A small self-supervised image encoder, trained from scratch.
Model: 1.55M parameters, 32-pixel images, norm layernorm, activation relu, patch size [2, 2], depths [5, 5, 5], widths [48, 96, 192].
Training: soap at rate 0.0016, 16300 steps.
Rows from block 4 of a small self-supervised image encoder, named by matrix and row number. Rows with one number belong to one neuron. Each number is 128 + 24 x the weight over its row's rms, rounded and kept within 0 to 255. All counts start at 0. After the name is the row's rms in percent of the matrix's.
After each neuron's rows are labels from the 100 images, of 14848, where the neuron reaches its highest value: "responds to" is what is common among them. Only what is clearly more common there than usual is listed. The data: made-up road signs on poles.
# fc1: MLP up (model.blocks.4.mlp.fc1.weight, 96x48), inputs 0-47
# fc2: MLP down (model.blocks.4.mlp.fc2.weight, 48x96, transposed), outputs 0-47

fc1.83 093 [123 113 129  90 143  98 103  85 146 143 154 128 115 118 137 119  85 131 158  98 117 113 137 134  97 162 113 123 148 129 122  87 100 102 117 112 149 109 113  94  82  90 115 108 115 163  80 144]
fc2.83 100 [174 115 117 159  86 149 123 151 128  97 109 139 158 152 149 135 173 111 147 102 147 145 138 139 130 116 120 152 156 132 129  85 123 181 140 127  81 143 122  97 107 136 143 175 113 145 150 131]
responds to: white rim

fc1.30 105 [144 136 136 117 141 102 120 116  99 129 132 191 147 121 146 131 128 102 114 170 185 142 150 180  94 125 115 128 180 113 113 143 126 160 164  93 114 133 139 113 107 123 150 134 114 147 138 102]
fc2.30 142 [125 128 127 109  98 131 108 132  94 162  78 186 150 162 106 122 127 135 111 133 143 175 124 141 143 154 107 115 114 145 102 107 133 126 151 117 168 146 112 117 113 131 127 127 136 151 155  57]
responds to: black rim

fc1.78 081 [148 161 171 141 142 134 145 140  98 167 124 120 142 169 118 125  67 141  92 142 114 119 137 101 130 136 164 154 123  97 107 104 121 106 128 137 139  89 142 128 105 121 112 130 109 116  76  83]
fc2.78 116 [135 138 135 171 158 117 117 139 125 114  91 102 113  82 140 142 119 157 118 146  79 158 144 121 109 140 146  84 140 149  89 119  98  77 133  98 156  83 152 134 124 105 127 145 104 114 121 139]
responds to: white rim

fc1.63 083 [154 135  94 111 124 151 122  97 148 169 103 105 141 106 147 122 145  83 135 156 155 119 188  99 146  94 137 156 112 124 100 137  93 116 136 162 101 100 157 115 147 157 145 104 133 134 135 148]
fc2.63 094 [136 144 134 143 178  89 100 126 116 169 161 101 177 118 103 140 142 164 127 126 111 133 151 103 112 162 127  60 132 138 107 163 137 106 124 125 150 125 110 128 115 144  82 132 148 133 118 115]
responds to: circle sign; pink face

fc1.61 112 [132  88  97 131 128 131 124 133 140 114 151 144 113 123 120 148 151 107 132 117 173 157 151 111 168  74 128 121 153 199 134 125 111 109  80 119 103 116 100 128 146 109 130 130  99 173 120 125]
fc2.61 089 [149 155 132 123 116 149 119 127 103 102 150 152 109 104 123 154 120 136 102 106 175 141 168 162 155 150 140 107 101 139 123 134 169 102 127 137 146  68 141 118 155 173 149 135 168 148 136 151]
responds to: circle sign

fc1.86 084 [110 115 118 124  99 133 164 123 131 135  62 117 125 140 200 146 125 140 133 117 164 126 119 116 119 115 124 122 110 138 131 122 155 134 103  73 113  95 139 188 166 117 146 139 113 136 139 121]
fc2.86 088 [105 104 118 129 104  73 124 140 143 130  95 147 127 121 153 117 136 134 151 107 133 121 139 168 123 181 119 138 133 147 144 129 106  97 109 152  97  83 106 147 133  81  87 122 114 173 164 125]
responds to: white face

fc1.76 098 [ 91 118 117 127  77 140 139 131 141  80 114 135 143 108 121  98 102 102 121 103 132 110 143 130 101 101 106 115 102 123 128 141 137 141 118 181  60 134  72 159 110 121 123 144 117 120 150 119]
fc2.76 116 [125 112 120 133 107 162 103 127 156 105  96 124 103 154 124 100 138 153 128 112 105 137 137 128  95 184 111 160 145 136 143 133 136 181 128 115 139 212 129 101 125 105 114 130 125 109 150 113]
responds to: white face

fc1.31 083 [109 176 167 122 131 106 141 113 128 170 152 111 130 122 101 137 147 140 123 132 149 180 182 106 111 116  83 140 152 103 126 140 138 144 129 108 144 133 198 138 104 113 139 125 126 131 134  95]
fc2.31 100 [ 95 179 114 100 120 107 137 112  97 154 107 114 124 158 116 134 113 146 125 166 101 156 146 111 122 126  88  86 122 111 110 118 140  98 166 137 153 170 106 116  71 152 145 127 149 143 123 133]
responds to: circle sign; black rim

fc1.89 101 [120 104 150 118  84 129 148 139 164 136  90 126  85 122 122 120  66 125 104 141 132 121 131 122 125 138 147 119 143 122 174 158 115 155 137  95 119 148 125 133 150 120 121 136 129 153  53 162]
fc2.89 114 [125 125 126 160 109 106 166 146 133 146  97  88  97 102 144 107 156 153 135 124 127 110 111 108 105 132 160 141 138 134 146 183 108 125 154 125 111 107 123 155 180 100 114 137 113  94 174 162]
responds to: white rim; black face

fc1.56 112 [147  78  99 150 142 106 114 135 117 112  94 119 142 101 103 118 140 121 125 122 115  97 123 108 142  88 110 140 122 110 158 121 169 121  98  77  87 114 109 110 101  98 159  84 108 158 111 124]
fc2.56 080 [162 115 153  99 153 102 101  69 134 119 165 108 148 104 124 156 129 146 110 138 141 172 105 123  87 102 131  85 105 130 147 129 122 105 128 188 144 141 119 112 101 139 137 117  95 130 133 136]
responds to: white rim

fc1.82 105 [128 131 140 141  66 124 157 121  87 129 135 122 152 131 117 118 146 129 124 124 146 127 135 110  66 142 182 146 189 131 129 114 155 125 123  94  79 136 112 130 153 114 141 147 101 129 154 146]
fc2.82 098 [132  97 147 143  26 128 160 125 149 150 150 130 130 146 148 125 127 122 128 144 117 132 121  94 145 120 166 151 146 132 103 112  93 139 117 133  87 103 151 144 173 129 128 125 106 117 114 133]
responds to: white rim; square sign